{
  "encoder_arch": "mobilenet_v1",
  "encoder_kernel_size": 5,
  "init": "kaiming_normal",
  "adamw_lr_other_params": 0.0022
}
Rows from block 4 of the encoder, named by matrix and row number. Each number is 128 + 32 x the weight over its row's rms, rounded and kept within 0 to 255. All counts start at 0. Numbers have three digits each. After the name is the row's rms in percent of the matrix's.
# conv: pointwise conv (encoder.blocks.4.conv.weight, 64x64x1x1), inputs 0-63
conv.0 098:148113097131197084093143155143077123077130152110148197125102129131087123147153085181142149189089119185118121126084160146170082095089117118126138159125149210123170129091089135101159150129157120
conv.1 103:143115111102145140095193129138167148091083165169166177153081114115112176087127075178129132123142174099073171116128092151117163104093076161110130116106065094156105087097076156117133117087149108
conv.2 100:103083136112110104100182145151108090128150144170128136161155082082149090119067123109161161111105129107178121130112138100169109094146139148169180135148106112118108112145149092117174136255143136
conv.3 097:157079143098144169154147169114143097146146093102105142080140103085163164152046146099087156137141094188124069086095127147118083124098118106110121161119136126153132112138161108157088177079210139
conv.4 097:062101122140106132128149150142156091106154147068081173161157148116152139177083151175124159139137183110079148097139128168124104054094164190163126104067086125098134100143086151121129096151101109
conv.5 093:093093105114139175154118112161131127121137094153087169145103142190132184133091140127112153180155117176144132149096146138084097094116152127098255135123139125162110161119103083144126134080114105
conv.6 104:146163077148074170112146097118088099121135136161127124142169140118111101107127191165175211135114107142136138123161090164095157117115151122119083138082094142138142163166077087158096103206103184
conv.7 097:200131104157156107131102141167075130101095097161138116135131140124155168097198114124120123122118158138170120157172137171061089146071131179095095163137161037123102173144115121113125098124115076
conv.8 103:169103130167146178107113158117131110104126084136062080123173067131076224127136124102113117085135108139098134153138037163172125096117111146109170162145116146178105118105119131101113123126138180
conv.9 085:108116131113145171135156128194137124142130196150161120133124146172144081117147080182162134086091182119085146143119093196172093112075088175172128136107109157107128089168155107142117090097071143
conv.10 107:101172129107181148107075114125104135153144064164128119100111125087146108135134125069159129169113098145164155123209129095114149108095091080153168121130149074200118157105162167135152058149108099
conv.11 089:137114109149166116146183119084084116122105095122067159106107161171116116091071172138204115135158145151146147172128106160146131157126080169164159100102146223144125120121140120095123176103073103
conv.12 093:096097170231156126089115189152126134166137055150118187144170135156134124134108103201100129114149111113096091147134099095110138096065117134111103116142166146102177139165174117124112102106120105
conv.13 099:098113130127191121103092147157095150103138204145161122166141135104093126154210158137135081183136150139159120079152158094105184115128136124100223120168121143125191136135092105106103125119129096
conv.14 093:124148162135157170123092142157209139165188141147126181164119153097240097118116109130131097145089135097096098101134173118079111137147114106140078167122137114147135178185155157135088151110126124
conv.15 096:089092140153133155124163112130145150134105132148098134129181148097143123067144066080189106094199143117092166072119083126131147148130094145156104177090083120135129141064157114196179149149096126
conv.16 106:123178111149116123152094093130086090132077162136116217142111087113121140137122130163146125134138102113081098139181194076128122121192094091107106146178145140115146153091086109115109221108142108
conv.17 098:134110125137111109128113089148162159069115115121141167147173131181189084093076158145159093141084138153103121145118093180076146092086136192135063116114083166129095149121143178121104101086086093
conv.18 098:140094221109115156134054153153087155112139085131106155154171124122149143130135136144136080154162175144100172197111155141104097135140060114041121080124110095099100132164109152106123131117126110
conv.19 094:237136125153089099095127177143101110116175129107134160095152107137119117101138115150084092095105136188151093147154116211093121125145087144134132137134146076123124094146129084105132145175194175
conv.20 096:090131148133125154119107160148155134086146146136091151145121105107139204141100168084255140112161142115150138155127133073100094140139127138154153109119119095087116119140137125129095143180095135
conv.21 104:134196133071134219116093141112152107171113110120103174137197120125129112087157118112157135154182136148123145087042108152133110113154109140126131113128077151121113126136097104212173149092121129
conv.22 095:138134170106084098157125105161111124142103083167099149157169168190114134152106151171107123118119144147122149197132138049114110071064178112131073180079094110094136148163108134153118156113121084
conv.23 087:105176106119154123102149130078135131146087139189225125149109107128114124118094101138087138139111116177147084182094115151113148139172126167131140152102236154154149183128096175108154110131113126
conv.24 102:126113127126122187113157136148179114161148118148166120210100099144136074119066084092132178178085138110077106155129167157110183110195093126093209168143113101106120117118130133143131152139124132
conv.25 097:137113166070161149151115158159148133089121145143132166099050111138089105135158147146112107084109176115116158145125124102101093118080105207147197105101051187095146135107119148110093139126180121
conv.26 099:119124141101135143097153155164204096052150111158099144121163144139115071121168147104090139104206190115112130149131125107165080104083080148150092147130129177087146125131146106106181137135130062
conv.27 102:124132115137107137080082121132159125105120117110162138180161121133165097123153255114115123130103122147152106109096097133183093119147126132159169173120110120134153135114119110123151154147110114
conv.28 124:115102139115113052141148077238108111130073095115112133073156103111126132120086133096126087106137115055099105125140144137087160133122192124142128104080148156147094105100129125098064089131130124
conv.29 104:114120134255143117141114105152102139144134120112117117144167065120162135125160144135136130195091069159110143122111153148109235108079122124157134128160149142091139148133160116145113121129104084
conv.30 099:146094171219129135106138118129091172127179144156153163195148142130102136199130159129105110105190128099162129117135121141086129145107147120090195093173131112106169110094125147155075102072098108
conv.31 109:141135177144130093107096098130152129080108126150098187170095078094107116209134097167186122167125161089084109087150098163136123099105080164091103098164115159155151146159178152086128153111163153
conv.32 090:158168177117096139103148145088114131200140113148148166094138090084090085089135112180082119180149112074131100128133136105109076144104144138103104147095076172141128153155171135214123085135103094
conv.33 101:119157114084140097142090160192114111128145121126083160114137099123116140110068113133110145120131136110113134150148084099118140137134255093109155120120183154113185112074124136094116131092150093
conv.34 099:104089108148150146144109099116203188130142122130087151127104068113147139095162186138123151135189184108177171144090113137104125179086142123131175115123088142031118080123092117106117116114144134
conv.35 114:134153100149116188134148111113097199106128094107123137095117124143141120142148136180117132116146226090122150101104149095132153243114147193123134146105121097177123109127165143099074127152162108
conv.36 096:095142141131113172159106099135172147132145127126148130119128110161187111171123100126150172143134107129135126113174158134099132125189113139133088145226092049140193086131041130096121158104112169
conv.37 096:171102167085089165171074121159127138103158103071098150155114107164084157166155111125136137131085180136138144141113142171120150104212098133035123150121108144166095124147165164078147113108107112
conv.38 103:112101151226112144140098086148140172125151106126091125078133138164170125099124162127110093163112110150150036137092080158114154123152099146179124165112097144097104125173089134117144137203085128
conv.39 094:127144070150213177084102091096101102114151132119067142153142149161105111154188110149116132116169148115141093165129141091121142145075177103075114097112137139156148135139076162142106079077066113
conv.40 090:152111119159086144221114165095171115147143164123146096085077109124107142170137097125096105137125139164110067110102125133104098086117142160079196173147153179182084138087114125133103129132153071
conv.41 093:168074102119125121129081169141088101130132121110111088099109095106076067109160150111124056125151102154101116146157101102121169075128236075139084139092145101114131114099145152161135163131145090
conv.42 106:155152097152088134124170096113064165152201116116085150089161153136175175127100153108160148155120101116118151034142166136112150143104110145152100086148110116152140113123189085063151140151167149
conv.43 098:085083135149153168089149119123137199122176110149121131116097134139137089100127102148165116150125176112065140148152178137188119171170092169137139154131085176149118133111041186118171114125083145
conv.44 101:117137126097124174144137133161129095100098092138097181172117150117095169133113097124200131157107105123099116125158188105088116097112165144102113110118063166098150170070204182084084160094145130
conv.45 108:140188170090074102109076118122070128129123143140110221140080172116108110163115100095134143094114111156110155085098085106138089117114141074147131157124184154141148125099144127114168116118193068
conv.46 110:150118134119089181177131160154090169190161103067109179133157077122154143155130197178116167134190098108111164137115191149112129103134112124105137125167123158084134059158165138127144130103161111
conv.47 091:112094123143151107117128178122138170158159200154134187135144163146145150083154180171177126144128156097129144124091086116100134157031080119137159114106067181121131112129122105140106144162173180
conv.48 104:151141108113137129094070158089126128152196135167095156195104122088110121141111158172108143077149150116140096130083099096117167134161090160130132152079149143168226179146142167147113176128136094
conv.49 097:091145154114125122151072087134099167129123130143147176138160155174110134134088067135139156070119146113187194152088107162135165158191131140085145139140071106177124157144135147088121158186137188
conv.50 127:156105117154137073112122090182087064134100146147131104127109094152124107167174118098141140088142144201070114082116129111066066116116087047138115089098170097090094131101128127116100145116122108
conv.51 110:133169096130124109092117112084090156136110097111112186096107054165073111154161141123080166124187192107182137091154098169149141175156170132117118149145073129150129090165125162106066120119126125
conv.52 107:123133186137090116091124188173175112169110153068111153102112078133140117181175170091151142150177150198117122148212127136101109121144164128112108106094164163100170129126141135169152086103109125
conv.53 099:121110116168217135097203127078129114119109091078091162117073147205156145109124132132125101128140122164127113125153107067164088126106068120123156121168109086159077146086109134102162113122140092
conv.54 095:119087146143116147123124135134154128133180149105079151139194126142120113166150069147110114144183086080175031137161107072114138155106115116100132122189120140091109152131132127089150125068106202
conv.55 109:140165102148164123130099132124118098160110067168113165115095103086209119132132124097137146163139128091140166141106144121123145141084188119142116117113152209209153114170087043108101131132125089
conv.56 097:138124152095156176129152123094140163135142108145115166120101100091134100231169130099165114157135151077146130170181100162133106207119101133153147082125122158154073126160127082071138113099174155
conv.57 104:108111127140117130150128146158120134117105148146084139175226105122120164188119150146079120091148129087161105089098199088068114181102121096147106194202124135164145131097135086122136147122103137
conv.58 096:117130134093121081120062150146130097125081113075180095101158108095092091174148165157162113135162129176149057106137110094193143078073166140109117121112099148163144063119136185123140111110129140
conv.59 100:124094167084095174138106167095142112182159179097113186135138135139115145111142129106125086174098115130152152156112210130098157134118133106076115217120091103090090186142117168127128154137155077
conv.60 096:140106108154159181162154148115156109150118088185102156153139128080141081105149142125115139122121136105115121059083130116128126155255136137150139199121133105147113173163136117127111134180187111
conv.61 096:106150093121099178129155078124109097142144130097129165126114112167140209121148109195111125153149166151119146154153135154030158145119031124181148154166075132115133159132128143116110110130124083
conv.62 082:092194111118116117140101123144186085126132106171166120153100158147166135114167150143137170143104126136088202166144120085056147131121119171142170058139110067119153124136128094140145078201129132
conv.63 108:143225180122163137118148196148158094184200149114089135117095167152117133115172154127139191131115160122079110107086125090099104100133140103135119124128122147084134079125088078145135093121094161